From a checkpoint of a small autoregressive pixel model.
Model: 15M parameters, 16-pixel images, arch transformer_decoder, width 320, layers 12, norm layernorm, activation gelu.
Training: soap at rate 0.0021, 10600 steps, batches of 64.
Data: trained on analogue clock faces, 195000 training examples, 3.5 epochs.
Rows from block 6, named by matrix and row number. Rows with one number belong to one neuron. Each number is 128 + 32 x the weight over the matrix's rms, rounded and kept within 0 to 255. All counts start at 0.
# fc1: MLP up (model.blocks.6.mlp.fc1.weight, 1280x320), inputs 160-319
# fc2: MLP down (model.blocks.6.mlp.fc2.weight, 320x1280, transposed), outputs 160-319
fc1.1150 [105 139 162 129 108 159 168 110 116 144 163 130 125 169 144 122 145 123 150 148 138 156 154  88  77 157 124 159 133  92  88 137 135  82 106 123  94 120 101  93 150 140 141  39 164 148 161 114 116 111 150 105  77 118 130 142 133 122 161  94  86  90 133  84 104 194 140  74 113  96 139 150 149 137 139 159 162 230  93  57 153 101  62 137 131 136  87 185  84  85 144 159 172  68 166 122  84 100  94 112 101 114 151 124 113 115 172 163 137  99 146 177 159 131 124  96  87 202 154 101 109 100 123 120  72 113 118 122 155 137 132 128  88 106 129 110 161 154 180 137 173  77 109  95  70  91 126 101 132 137 127 106 133 114 169 144  72  73 135 152]
fc1.1151 [133 113 170 143  93 131 112 173  89 134 120  96 183 157 175 119 133 133 114 136 107 128 136 143  78 110 117 145 131 103 105 139  74 162 124  98 124 141 135 191 107 134  89 107 125 144 108 137 126  86 137 179 114 118 130 204  91 204 116 118 191 111  80  83  84 225 133 121 150 174 149 113 149 147  82 106 183 121 115 178 105  92 217 192 115 133  99 137 100 157  95 183 128 137 109 146 107 130  89 126 120 154 199 130 133 104  97 134  94 156 140 129  96 108  94  54 192 125 161 134 148  81 127 152 160 109 162 146 130 110 120 165 125 105 101 140 123  96  97  66 127 131 151 141  91 104 110  94 122 189 123 143 120  76 173  75 138 109  58 156]
fc1.1152 [109 144 118 152 125  92 131 110 164 175 117 112 152 105 136 125 156  97 103 103 114 129 124 124  76 157 104 149 172 122 126 112 127 152 138 151 147 154 135 139 125 115 144 140 124 124 137  85  98 157 119 115 117 137 112 143 110 103 125 129 136 130 178 116 142 141 127 118 191 121 145 144 156 141 140  83 121 104 120  87 131 115  89 140 146 108 158 107 122 148 115 127 122  93 133 111 142 118 130 112  56 132 118 124 164 165 116 106 139 164 145 103 133 164 158 119 154 133 146 155 107 122  96  91 131 147 119 135 126 115 135 122 112  90  93 113  91 112 141 158 107 129 121 133 163 129 125 150 114 147 139 148 140 137 131 145 124  74 122 138]
fc1.1153 [197  78  86 101 176 119 110 143  64  67 144  56 143  90 166 183 106 112 128 129 105 179 146  85 129 110  62 117  90 135 159 161 114 123 168 123 137 151  85 124 139 115 104 157 108 107 168 163  94 155 154 146 110 106 134  90 130 166 158 107 131 145 110 108 153 187 148 143 155  85 187  59 103 129 102 122 181 149  69 146 127 185 129 152  79  99 186 120  85 154 130 105 129 100 112 103 127  82  59  70 129 141 135 125 127 105 113 101 100  97 152 125 153 159 134 156  71 182 133 120 102 149  96 137 183 124 136 112 168  69 130  67 111  77 128  79  95 140  94 138 190 224 142 152  85 122 217 205 155 118 163  84 117 224 126 119 114 149 235 183]
fc1.1154 [193 137 126 140 117 167 115  68  80 136 170 175 137 141 110  56 125 178 138 116 167 144 148  90 185 133  28 141 157  70 124 188 170 137  41  92 125 100 177 156 119 121 182  40 187 149  89 115 134 184 114 127 122 112 179 111  84 187 121 101 191 123 137  85 139  98 128 127 115 153 217 177 112 103 144 112 140 177  92 151 126 113  88 155 128 169 103 115 151  96 118 186 114 116 135 141 205 121  86  85 147  45 177  80 120 137 152  28  91 131 132  76 101  17  83 204  87 194 141 135 161 117  72  99  92 178 175 159  92 104  80 153 137 136 209 123 107 158 143 116  92  58 103 110 221 135 139 145 129  98 173  73 119  74 115 191 155 174 127 150]
fc1.1155 [134 147 195 101 136  72 123 107 110 166  39 140 137 159 128 201 123 124 161 153  70  90 120 116 122 136 132 173 101  74 114 118 134 176 170 141 182 127 188  92 126 117  81 119  49 103 127 133  94  68 148 106  99 140 170 146 125 153 114 123 134 149  70 121 139 110 142  99 108 133 155 141 123  85  92 118 153 160  89 128 127 146 101  98 103  76 164 187  96  43 146 149 148 132  71 122 135 100 175 134 135 110 106 190 107 142 113 142 122 176 130 132 103 166 140  95 174 155 184 123 155 109  97  69 109 117 123  83  80  92 167 123 103 108 157 158 105 124  86  77 101 134 150  99 117 147 131 113 116 115 151  81 161 118 133  70 136 127 127 130]
fc1.1156 [137 143 135 156 147 154 154 127 114 124 116 128 113 102 137 113 114 111 171 134 167 137 157 145 139 128 147 116 111 150 130 142 131  92 116 115 107 167 122 121 138  98 108 139 146 116 148 117 175 125 145 142 113  98  97 135 108 113 142 115 109  94 103 155 109 154 148 172 125 146 125 103 131 163 139 101 115 168 114 116 122 121 137 119 115 157  85 124 102 118  97 132 114 130  97 103 123 158 144 108 111 100 150 124 134 135 121 133 129 103 147 109 108 111 106 127  81 109 126 158 148 147 136 146 154 138 147 133 151 115 102 147 105 121 140 106 102 123 101  98  85  98 173 112 128  92 131 129 139 112 130 165 109 136 165 137  97 141 140  93]
fc1.1157 [120 108 120  87  70 137 139  94 114 110 115 126 143 113 179 111  86 144 141 126  93 152 128  89 112 185 129 127 136  92  91 167 103 184  96 116  86 121 119 136 217  60  93 132 107 159  95 113 140 167 180 130  94  89 127 153 220 172 171  96 114 119 130 138 183 137 151 145 110 145 168  91 121 109 119 156 183 133  94  63 101 132 124  91 150 106 139 175  85 106 124 131 177 152  90 107  94 169 151 104 106 142  87 126 130 117 122 162 129 136 141  55 153 142 184  95  84 172 139 134 148 136 189 125 151  92 133 117 147 146 106 113 144 101 157 170 156 104 174 126 149 157  66 126 108  80 106 212 114 130 126 135 105 112 141 166 153  96 130 113]
fc1.1158 [120 129 117 138 103 124 115 111 139 115 122 112 114 104 126 136 128 123 122 140 138 113 147 154 148 118 115 133 124 122 148 139 128 140 142 125 134 134 119 110 141 132 161  98 152 141 125 110 130 138 130 136 137 131 112 132 107 132 152 120 151 162 116 146 104 124 132 107 118 113 133 125 154 151 163 139 140 114 156 103 107 116 136 117 127 138 124 147 147 140 137 130 129 140 142 169 134 154 130 114 137 136 114 126 131 138 155 108 106 127  98 141 113 161 138 108 115 132 128 113 125 136 127 137 128 127 123 113 147 144 132 133 146 105 130 132 110 139 109 113 157 123 147 147 113  88 133 116 139 132 114 117 123 151 134 105 121  83 124 131]
fc1.1159 [239 109 181 122 105 109 157 113  55  93  83 150 195 164 176 111 101 160 202 183 108  74 183 159  79 149  92 115 156 101 132 213 111 131  86 107 133  99 137 130 157 153 109 143 113 115 105  92 134 123 122 118  96 129  65 152 128 156 202 171 127  84  85  38 101 211 175  88 190 141  95 115 134 183  70 111 128 111 149 165 153 140 110 124 115 144 121  67 118 138 143 123 193 102  86 100  98 124 141 168 204 130 166 107 157 149  39 159 124 104 214 176 167 122  88  83 176  88 203 132 171 121 146 129 150 148 113 110  62 156  96 193 111  78 132 116 100 145  69  60  68 155 131 149  96 131 190 141 154 101  73 125 152 179 130 181 183 117 111 110]
fc1.1160 [137  90  66  89 109 127 133  98 112 155 151 109 109 108 195 127  93 153 118  86 169 138 130 114  92 139 151  96 172 144  70 134 104 180 109  82 194 172 109 115 141 117 137  82  93 141 156 105 123  92 120 117 107 131  79 127 186  74 183 116 152 106 114 143 119 140 134  93 105 149 150 187 138 129 141 150  69 112 103  87 152 126 116 107 171 131 139 141  87 137  96  97 125 159 190 171 102 183  55 150 110 141 152 164 135 127 126 138 142 152 111 161 125 136  73 172  60 179 146  91 143 118 141 110 129 117 187  91 115 110 162  87 103  99 159 162 179 123 110 124 147 168 145 167  96 104  81  85 159 172 152  87  91 155 118 140 185 147 194  96]
fc1.1161 [147 112 149 170 146  92 161 133 201 153 158 154 121  96 166 146 120 165 167  28 173 101  84 186 145 100  98 161 134 121 121 139 128 103 142 111 147 131 126 174  54 124 156 112 100 129 194 138  99  90 156  54 167 163 100  83  96  70 175  76 130  65 176 103 135 145  79  78  94 152 152 131 115 182 121 100 124 128 101 194 146 171 121  90 138 147 169 154 193 108 117 111 235  70 120 106  55 118 118 108 121 155 143 130  76 125 113  70 185 142  83  95 160 149 145 174  76 193  65  74 134 143 103 162 124 155  86 194 163 137 227 108 138  92 129  69 125 146  80 207 148 121 145 118 129  86 128 153 102 147  98 200 182 127 178 130 101  92  79 122]
fc1.1162 [135 120 143 140 181 121 128 116 101 159 106 142 179 112 119 113 135  88 143 136 189 152 120 132 134 145  92 127  71 138 130 118 161 130 134 113 125 121 126 126  88 129 154  71  82 154 151 126 123 121 108  87 134 139  89 113 109 135 157  69 165 109 116 145 120 116 141  85 149 119 193 131 159 163  89 111 171  95 138 130 141 129 127 115 145  86 129 124 134 107 122 106 147 117 128 114 159 116 121 147  89 110 155 121 146 147 136  75 111 117 150  98 161 141 117 105 112  81  90 135 137 137 152 106 187 118 157 137 134 126 136 101 138  88 122 108 142 137 103 126 116 118 102 152 158 101 135 116 116  92 142 133 184 110 158 152 118 149 104 180]
fc1.1163 [139 111  83 112 117 107 168 180 125 164 138 152 125 131 112  86 164 128 160 114 134 126 149 151 103 146 131 111 140 142  84 151 129 157 139 156 115 181 116 122 107 135 143 165 131 123 139 152  95 132  80 122 119 109 133 162 136 102 147 149 136 136 117 124 141 132 119 105 124 178 110 162 155 119  99 140 144 137 161 127 134 143 157 138 122  95 196 120 131 145 148 143 155 147 120 122 137 108 153 118 150 105 109 132 121 112 143 118 158  72 126 115 151 128 153 115 167 143 131 142 137 109 125 168  82 130 130 110 161 136 129 114 136 127 139  99 121 122 136 138 131 125 116 162 133 155 108 139 103 109 126  80 100 108 130 126 113 113 127 109]
fc1.1164 [149 188 149 144 151 133 175 119 134 135  49 152 169 109  86 187 156 143 121 138 182 130 125 187 148 108 109 112 139 173 121  93 113 143 196  80 146 144 196 101 102 141 157 128 178 153  75 157 174  72  77 135 159 151 196 145 123  96 174 187 134 129 118 136  86 136 119  94 188 112 127 135 151 137  84 169 128 114  85 104 121 107  94  96  76 164  88 157 195 145 101 134 133 102 144 166 130 147 141 103 146  94 116 161  72 114 178 131 133 172 134  71 139 124 171 112  69 108  66 157  58 198 116 151 135  79  92 182 124 164 127 137 121 134  96 104  92  82 122  90 107 104 100 133  91 132 123 123 119 102 110 130 100  99 132 112 105 102 138 132]
fc1.1165 [103 156 229 118 172 135  50 166 124 109 107 121  91 184 197 119 150 120 143 123 154 117  49  66  97 100  74 145 104 116 114 103 134 144 120 136 135  87 129 133 146  82  43 107  61 126 167 107 140 110 134 105 132 183 141 130 124 100 122 165 106 135 136  65 116 116 181 120 234  78 111 143 131 129 104 115 171 201  94 105 160 197 128 141 189 194  88 196 137 165  59 121 140  95  78  95 120 151  98  75 153 127 151  68  55 131 123 130 114 122 143 139 190 134 129  87  45 129  25 182 101 125 135 113 133  97 135 155 137 109  96  75 124  88 107 114 121  60 107 216 106 129 114 107 122 158  75 147 117 131  86 152 115 161  85 141 128 108 156  94]
fc1.1166 [211  66 170 118  83 163 177  67 133 198 153 158 164 113 115 177 126 171  91 137 127 148 183  60 117 133 172 115 126 140 146 131 164 141  97 103  84 118  42 170  33 138  97  96 105 100 131 136 138 185 149 103 128  62 135 115 164 109 105 148 104 168 151 141  95 120  65 160 114 145 151  89 119  84 114 151 120 157  94 122 217 168  56 102 126 138 155 129 129 125 130  81 139 111 160 130 139  98 189 143 125 166 141 126 153 137 168 109 106 167  80 133 133 150 145 172  89 116 115 151 132  63 105 119 159 109 193 127  84 144  94 133 125 134  96 142 164  69 175 105 121 101 146  83 143 164  99 114 120 128  93  79 120  95 114 169 170 148 149  63]
fc1.1167 [104 151  89 151 178 147 163 104 149 164 181 104 176 121 152  58 158 115 191 143 102 118 156 119  96 104 140 132 156 146 145 105 160 101 112 157 219 196  98  69 140 123 134 142 143 130 102 104 118 135 198 121 155 202 137 119 166 146 120 151 121 119  80  94 105  81 165  87 124 129 149 175 139 113 126 120 218 115  78 187  76  20 133 111 119 138 204 150 103 157 157  85 171 187 164  99 159 118 161 144 157 141 206 106 110 113 130 102 172 107 120 134  97  93 196 153  64 157  83 154 138 125 122 130 144  94  95 183 157 110 118 110 109 113 121 160  96 135  75  92 112 148  70 126 180  73 169 237 150 132 115 186  69 142 166 122 120 137 113 115]
fc1.1168 [165 116 124 140 179 151 144 110  79 122 114  97 134 165 108 129 142 123 179 134 167 168 163 115 123 120  88 135 139 157 109 166 154 144 146  98  85 128  72 142 118 126 138  61 166 137 144 120 141  82 137  68  77 146 127 135 106 145 119  99 146  65 165 122 121 151 124 129 161  90 169 138 119 121 112 123 180 182 142 115 137  99 145 106 175 128 140 114 153 127  82  75 142  84 161 126 130 113 139 126  96  95 174 141 140 138 117 106 159 114 134 156 132 107  80 129 126 112  99 150 141 142 142 146 111 131 131 136 156 162  78 123 106 112 123 132 128 147  86 152 110 107 106 124 150  95 149 158 120 114 138 122 193 152 161 168 117 161 130 135]
fc1.1169 [158  80 125 114 167 156 147 113 117 159  83 117 107 134 116  45  92 123 155  94 174 164 118 153 161 141  85  96 120 157 154 186 112 116 135 141 131 140 174 227 114 160 152 157  74 153 153 142  62 122  97 166 180 187  68  33 142  92 150  82 119 152  47  87 130  98 130 179 133 154 179  98 172  60 161 136 103  99 150 144 121 170  80 126 177 178  61 194 121 130 119 161 111 107 149 146  97 188 126 147 114 137 102 117 106 106 178  84 112 185  99 119  62 104  92 107 128 140   1 173 160  62 122 140 112 181  89 159 150 163 166 136 146 174 114 135 121 115 112 143 120 129 178  79  94 134 128 143 109 149  75 109 168 144 165 120 111 125 120 106]
fc1.1170 [164 196 154  84 121  97  94 136 156 159 129 110  68 124  95 165 146 107 149 142 160 118  75  57 139 138  75 102  98 183  60 105 149 165 108 123 153 100 168 130 171  74 130 113 136 129 174 131 136  71 122 182 191 112 131 151 116 150 151  62 137 157 139  74 132 197 104 140 172 132 164 113  74 114 113 177  96  96 184 133 137 158 174  44 144 105  49 163 192 139  80 140 156 164 121 141 105  87 140 122 160 102 101 205 172 105 127  99 149 101  70  46  88 122 146 138 151  85  96 112 123  52 134  34 156 153 111 141 123 115 141  81 182  77 106 122 232 161 109 128 135 120 167  98 119 154  70 148 136 115 150 160 128 174 118 133  59  93 111 127]
fc1.1171 [103  91 118 193 178  96 130 150 191 112 104 160 111 141 168 140  96 163 121 155 118 101  79 100 132 118 126  48 100  91  91  70  93  74 144 151 156 121 155 174 136 172  81 134 175 137 137 108 177 170 134 118  92 115 179  53 166 139 133 140 125 142 207 136 180 129 111  86  91 112 148 116 109 106 126 121 124 100 102  85  54 124  33 212 179 129 105 126  99  62 162 127 158 120  99 134  90 105 101 107 113 171 158 126 102 179 172  63 117 152  88 115 115 150 187  89 192  53 109 165 121 168 111 141 121 166  66 186 126 134  33  72 100 172  55  77 140 158 193  87 121  69 188 133 171  94 106 197 118 188  80 146 124 160  94 165 141 106 115 159]
fc2.1150 [220 136 110 153  94 207 108 175 116 106 154 135 150 110 185  92 126 133 162 162 102 106 107 168 192 128 113 109 105 102 134  97 116 196 141 162 158 129 161 185 104 129 174  47 169 105 159  67 150 182  73 109 118 141 144  94 141  57  45 225 150  74 105 144 126  95 188 137 123 165  79  19 152 134 134 147  78 151 121 153  90  74 160 176 149 108  71 173 192 178 120  72 189 202 160 126 147 121 108 186 152 103  72 129 153 165  96  90 145 167 100 125 122 158 143  55  98 145 165 136  94 143 111 129 181 174 175 197 110 102 146 199 160 166 143 146  70 137 104 107 169 113 126  84 121 162 153  93  93 101 123 185 102 150 127 124 117 149 140 127]
fc2.1151 [111 162 108 152 150 136 105 102 175 113 179 128  92 144 149 100 118 133 104 144 180 123 112 167 154 143 131 130 180 107 136 150 151  80 176 158 162 125 142  66  75 110 121 197 153 147 139 132 123 167  92 122  75 135 126  73 134  54 148 139  68 122 172 166 149  52  98 182 164  92 122  94  73 137 168 163  58 140 107 100 154 127  93 108 135 124 188  90 185 110 146  26 115 131 132 150 150  93 110  99 168 121 155 180 123 102 117 114 133 113 108  52  79 133 141 196  57 125  54 135 121 181  97 124 142 151 122 114 156 107 132  78 146 171 161 104 117 137 126 188 184  49  94 156 118 130 145 131 134 172  71 102 164 200 136 163 158 157 171 111]
fc2.1152 [136 113 135 115 116 141 110 120  95 100 129 129 123 143 110 117 116 149 131 154 108 128 132 136 160 112 142 123 124 135 138 172 153 125 118 112 113 139 115 113 136 122 105 147 134 137 117 139 127 121 188 136 150 150 135 129 103 136 121 139 139 115 105 148 104  88 136 125  93 106 108 142  84  94 151 152 148 140 113 172 105 148 140 132 144 133 103 152 125 116 120 128 109 146 117 159 130 109 117 143 165 120 170 121 110 107 113 109 140 102  96 145 130 100 112 123 110 122 130 120 158 127 166 163 108 120 114 117 125 121 109 120 156 152 164 143 170 154 126 112 139 128  97 124 128 139 113 112 152 134  98  89 108 124  95 146 132 193 114 139]
fc2.1153 [126 111 120 175  57 102 126 186 163 222 140 171 113  97 146 192 111 196 130 193 173 125 119 141  71 164 152 173  54 122 167  51 127 107 127  84 135 133 149 168  99 180 167 149 138 147 112 136 157  49 106 119 129 135 111 129 186  42 113 112 104 103 120 168 125 172 141 170 224 167 104 136 115 131 133 119 170 159 173  75  95 123 196 154 176 121  93 114 101 109 134  59 141 118 141 152 130 114 168  64  69  53 143  82 151 180 137 111 102 184 162 117 156 110 155 140 139 159  87  46 134  95 156 179  76 157 114 102 162 176  83 152  67 126 100 152 168 124 143  89 171 123 138 140 160 109  89 161 162 128 165 137 121  81 156 123 145 139  82 139]
fc2.1154 [149 107 138  98  72  93  71 156 115 151 180 173 149  74 135 129 123 111 164 114 110 117 121  93 159  93 115 143 138 180 211 118 149 120 118 125 106 155 148 111 158 176 134 138 102  99 118 135 181 127 123 153  48 151 119 184  86 115 159 123 151 183 100 151 109 181 116 131 126 153 131 130 172 101  60  92 198  76 104 122 167 140 110 142  93 106 121 122 141 164  88 149 121 144 107 127 137 149 123 150 164 110 128 144 134 192 129 150 105 169 119  73 141 147 155 130 107 162 132 138 118 151 195 132 157 105 152  85  65 109 151  91 142 167 108 173 178 178  71  53  93 116 136 135 161 101 194 116  99 104  97 232  73 130 109 114 142  87 121  25]
fc2.1155 [164 180 142 131 151 118 148 112 131 122 138 121 121 106 141 123 133 128 110  96 127 155  98 157 172 144 147 123 151 182 137 122 117 109 137 139  88 159  76 128 151 118 143 118 186 160 124 148 175 134 136 162 164 134  63 123 114 145 108 141 133 161 145 146 143  89 177 142 166 114 110 107 137 133  93 100  97  77 186 106 125 137 110 137 135 141  72 145 138 201 151  81  93 127 152 112  78 127  93 118 127 131 110 119 112  87 149  80 133 130  96 134 138 144 133 163  84 114  96 129  99 154 194 176 149 137 138 198 169 133 150 140  88 137 114 111 131 101 174 119 152 177  74 141 167 113 133 140 109 130 116 158 106 167 129 164 134 151 106  75]
fc2.1156 [155 142 143 126 102 116  98 145 111 128 148 158 140 129 132 122 117 104 107 116 113 134  74 133 107 124 107 122 171 104 119 115 145 154 122 144 150  81 121 142 142 144 164 128 127 101 113 101  94 154 108 120 136 171 148 138 134 140 126 140 124 134 151  76 141 116 120  75 122 128 153 132 134 108  96 136 133  95 146 129 134 126 134 118 126 129 163 119 156 112 141 159 143 123 162 146 129  80 142 148 138 129 101 159 110 131 136 129 129 112 150 116 122 180 135 128 156 147 121 128 115 105 158 122 130  89 115 128  95  97 122 110 112 111 148 149 132 151 134 148 180 146 106 123 135 160 159 127 119 175 121  95 140 122 118 130 138 136 122 149]
fc2.1157 [101 134 150 126  79 107 147 126  97  96 141 105  90 157 111 192 200 128 142 132 151 146 107 156 141  84 139 123 153 153 189 131 123  86 128 169 147 159 145 139  47 159 136 124 141  95 137 197  95 104 107 146 161 157 120 123 113  76 155 144 152 108 149 142 141 123 162 102 151 108 113 157 109 158 161 142  99 106 129 131 134 130 131  89 114 123 112 130 175  93 124  67 164  80 156  80  79 101  99 136 149 103 162  98 120 145 154 125 163  66 128 176 130  98 122  88 149 178 105 154 128 137 120 102 109 101 110 145  98 127 139 147 117 152 102 134 121 186 130 100 153 114 126 136 160 155 128  65 122 159  77  89 154 153 111  88 135 165 150 158]
fc2.1158 [152 117 135 128 153 143 131 130 113 139 168 133 144 154 140 119 127 133 128 123 119 129 120  88 118 122 143 122 119 141  95 120 127 134 122 127 111 131 136 132 129 103 101 145 132 125 125 140 128 134 140 133 130 127 132 123 134 126 126 133 121 100 137 114 135 131 131 114 134 147 102 129 115  98 105 116 123 146 105 159 149 122 115 129 144 118 134 130 115 120 111 137 145 119 118  88 130 128 137 149 122 118 132 144 132 133 109 141 141  99 155 134 116 102 128 154 138 113 114 127 120 111 121 128 106 129 130 122 119 132 139 134 117 140 136 130 136 125 144 131 104 127 119 118 124 144 115 115 121 138 147 152 136 106 132 143 136 159 144 124]
fc2.1159 [ 53 158  82  55 207  85  55 142 160 148 165 167 119  43  68 157 123  98  52 143 143 149  72 134 154 126 124 125 111 127  89  91 170 192 120  76 153 128 142 179 107  86 164 102 142 139  96  98  55 105 184 175 103 109 215 113 168 139  45 110 113 125 159 110 133 117  83 123 106 126 164 189 127  74 117 186 146 120  92  52 126  37 143 138 141 121 167 238 163 102 139 156 127 189 159 190 125 122 130  56  69 239  89 147  70  73 214  47 236 149 106  99 162 193 156 179 147 108  91 156 162 134  85 160  87  89 138  98 163 129 145  97 128 161  89 121 149 171 131 155 179 113  95 162 122 171 158 124  73 134  81 130  80 140 165 145 111 131 151 127]
fc2.1160 [ 94 122 166 102 159 125 139 125  86 112 165  98  85 189  79 155 227 154  89  93 145 105 171 159 158  36 130  81 123 211  98  96 118 135 111 121  88 112 144 129  89  84  66  70  76 134 130 101 110 125 184  80 137  96  97 122  52 142  67 184 125 119 136  65  87 152  66 117 157  89 132 146 202 110 112 148 141 105 122 129 183 118 136 101  69 116 146  75 162 186 175  85  91 131 200 141 174 139  62 125  96 167  95 140  72 118 160 124  66  85  84 148 153 109 117 127 141 126 100 204 129 155 145 108 174 137  72 130 143  87  87 195 140 177 129 102  92 186 124 104 125  73 135 173 197 216  99 114 134 137  91 142 134 175 131 103  83 187  77 127]
fc2.1161 [185 157 108 115  86 127 131 102 111 147 121 163 133 128 132 147 150 150 143 176 103 196 148  84 117 142 130  70 144 121 167 114  81 160 127 119 119 162 130  26 101 142  99  99  91 112  90 154 159 127 105 151  80 131 141 180 117 181  87 127  75 132 107 108  88  54 104 120 196  51 104 161 196 102 179  99 122  87 175  83 117 142 160 189 199 122  87 137 126 172 124 131  98 120 143 144 147 129 196 158 134  79 156 163 120 122 139 119 130  90 136 133 145  94 114 118  89 102 179 167 125 136 115 110 171 112 141 117 164 159 103 119 147 131  75 175 160 158  98  99 128 153  88 160 121 159 132  89 185  89 129 101  71 146 120 127 155 143 127 103]
fc2.1162 [143 129 120 149 161 129 106 176 159 149 172 146  98 174 155 166 126 189 110 131  64 134 131 134 140 111 158 147 195 121 148  85  99 161 125 156 140 182 205 127 149 158 120 121 105 153 116 132 144 147 103 112 130 132 128 124 106 127 123 162 102 158 177 151 108 153 121 141 142 123  86 123  80 102 175  89 123 162  88 139 140 156 146 194  93 146 117 137 152 136 117 134 126 176 128 123 105 138 116  99 175 121 107 105 121 123 146 116 136  85 134 134  90 130 144 122 104 149 188 124 154 128 108  99 138 156 136 101 193 110 143 131 131 131 153 110 116 152 144 115 130 133  92 123 127 131  94 137 121 127 143 190 130 138  93 149 116 123 154 123]
fc2.1163 [137 161 136 133 150 125  89  77 130 105 101 128 125 144 163 174  92 134 119 149 146 124  96 111 152 110 137 147 110 127 188 116 129  70 114 103 119  91 165 141 117 123 122  51 113 120 150 123 170 152 156 132 125 135 135  96 120 149 122 123 152 125 145 110 147 125 132 184 105 102 154  95 128 123 147  92 147  84  89 130  99 106 122  80 145 139  85 106 114  98 142  94  81 116  99 117 116 132 132 114 118 142 121 117 144 140 126 148 117 200 140 133  99 133  76 142  86 126  79 125  92 169 115 114 183 113 116 155 106 113  84 128 103 134  94 167 118 145 151 137 113 109 144  95 131  93 145  97 144 140 135 141 134 178 170 128 164 165 125 102]
fc2.1164 [ 67  77 115  51 132 138  84 155 116 105 169  40  92 149 146 123 166  94 155  93 138 137  92  63 115  83 140  91  66 119 142 132 121 147  67 157 146 122 112 157 203 142 134 120 137 134 179 147  94 113 133 142 186 108 101 114 108 128  87  92 144 113  94 168 173 134 124 118  52 159 157 153 127  69 170 113 138 158 162 174 145 152 151 106 143  63 134 103 136 170 131 197 123 129 132 115 122 116 110 156  82  91 115 100 151 163   1 110  92 111 107 175 132 149  70 105 135 128 165 111 113  80 136 110 104 138 149 137 166 143 142  91 139 112 180 180 157 193 122 155 169 137 105 121 140 129 168 143 123 168 127 152 134 108 158 108 156 151 139  83]
fc2.1165 [101 152  47 152  90 135 144 111  97 105  88  86 142 117 127 102 174 145 111 160  87 144  99 178 168 101  90  94 162 160 144 146 129 145 120  51 129 184 127 112 155 146 209 101 179 113 117 172 103 137 107 152 187 103 141 171 118 135 164 144  96 143  82 157  92 159  96 160  87 148  81 155  96  55 137 183 133 100 139 128 124  82 117 106 131  74 139  61 123 123  95 139  89 148 183 138 107  58 151 206  76 143  75 118 124 148 110 101 136  98 145 155 118 118 128 172 224  92 143  43 133  98 132 110  97 151  90 149 151 174 105 112 138 150 126 189 101 207 144 103 174 116  12 138 149  86 184 169 181 117  63 100 132 111 128 141 143 166 117 119]
fc2.1166 [105 158 162 133 137 108  77 149 141 116  95  85  90 124 132  81 148 146 115 172 113 109 141 205 138 131 106 153 102 119 139 130 138 106 131 134 135 212 132 130 162 131 137 169 142 170 102 128 156  71 100 107 110 105  82 118 156 147 123 145 123  97 146  59 118 129 111 155 121 153 118 204 153 112 150 106 103  81 137 133  89 106 177 167 153 128 107 180 169 100 164 146  94 137 144 118 100 170  98 114 116  87 141 105 123 120 140 119 114 139  92 107 105 148 132  81 143 115 109  86 117 173 160 153 126 164 124 115 138  84 113 104  99 146 120 115 144 171  81 168 109 145 136 153 109  54 111 158  92 127 107 170 113 153  99  99  91 142 190 205]
fc2.1167 [184 141 171 129  78 151  67 154 132 152 128 174 132  98 153 193 149 150 182 134  58 137 124 128 111 114 128 111  90 195 123 141 109 179 124 175 108 123 119 118 157 145 193  39 120  85 155 141 171 166 123 130 120 103 135 149 213 105 143 114  74 132 158 121 118 131 154 106  68 208 129 121 127 129 153 160 104 103 161 133 110 103  75 147 160 170  84 125 107 134 120 144 114 116  51 170  78 106 150 133 133 166 132 172  90 194  63 126  62 156  70 159  97 115 116 168 116 149 188  55 161 162 144 137  71  96 167  76  98 163 165 125 122 175 162 113 121 130 170 157 135 139 136  52  94 132 108  96 115 145 155  79 167  65 106 116 208  99 113 124]
fc2.1168 [108 128 153 157  90 107 103 137 126 151 138 150 147 133 120 151 109 121 106 128 111 154  98 140  89 134 137 135 130 119 157 103 119 133 143 178 126 126 189 112 128 130 151 140  93 146 135 125 147 175 138 113 140 115 177 118 137 138 133 127 109 138 125 140 131 142 147 150 129 123 116 111 149 131 130 135 100  83  87 156  86 157 139 125  39 142 133 143 103 152 114 181 101 136  79 130 106 135 112 120 182 121  59 160 135 158 134  84  95 143 136  70 156 107 131  96 103 125 161 131 137  88 145  90 130 113 151  96 106  99 150 130 137 136 126  94 133  91 132 109 112 157 126 162 149 136 140  88 131 135 177 147 126  84 109 122 158  82  99 131]
fc2.1169 [ 89 219 189 119  80 173  74 108 121 140 110 125 168  80  98 166 105 131 135 145  68 142 110 119 174 100 183 141 160 131 123 160 144 145 165 136 169 158 140  84 165 102 134 149 155 140 116 122 130 134 121  56  66 128 149 220 103 166 182 179 155 129 150 150  55 168  69 110 140  92  40 110 119 142 127 136 108 101 168  86  83 116 168 145  72  53 160 146 142  93  64 107 106 145  52 114 127 123 111  66 145 123 162 186 130 177 135 140 140 105 188 160 131 161 156 164 121 124 228  61  60 167 154 127 107 130 166  63  94 109 156 133  80  81 120 124  80 202 132 139  63 102  82 143 117  88 105 139 174 163 188 139  82 107 101 120 147 185  68 125]
fc2.1170 [110  83 103 172 162 139 167  77 132 146 139  78 166 115 183 127 103 150 100 104 105 142 167 186 145 120 217 135 106  93 174  97 139  88 127 125 103 144  92  94 123 153  85 187 125 121 116 110 121 161 136  76  57 145 117  82 122 130 121 170 119 155 179 243 152 118 151 126  68 119 100 117 159 145 184  64 171 152  97 124 111 149 121 157 111 130 140 133  35  82 131 115 131 143 107 100 131 169 133 110 142 124 149  61 100 113 109 149 119 199 223 202 156 110  98 135  91 150 157 166 164 210 121 192 111  71 133 106  97 138 119 157  87 141 153 166  64 101 196 155 155 149  61 140 145  56 141 101  90  80 110  80  93 116 109 110 176 141 148 121]
fc2.1171 [ 74  91 138  65 125 119 134  88  81 117  95 135 116 186 146 121 149  95 154 101 131 125 157 139 225 102 119 159 133  86 146 175 150 161 144  93  62 122  82 110 168 150 155 123  98 131  78 118 142  67 138  63 100 212 123 226 130  89 103 172 134  84 130  97  68 152 103  98 160 137 114 141 184 189 188  93 155 112  92 168 181 144 141 134 119  87 178  51 151 167 132 151 169 145 180  78 106 166 170 148 176 103 147 107 128 134  13 101 114 112 168 104 129 136  97 120  80 204  80 144 130 138  81 116 117 114 201  60  81 116 128 129 115 103 228 194 123 107 162 179  96 178 116  81 134 127 150 128 183 158 138  73 111  42  70  78 111 163 126  97]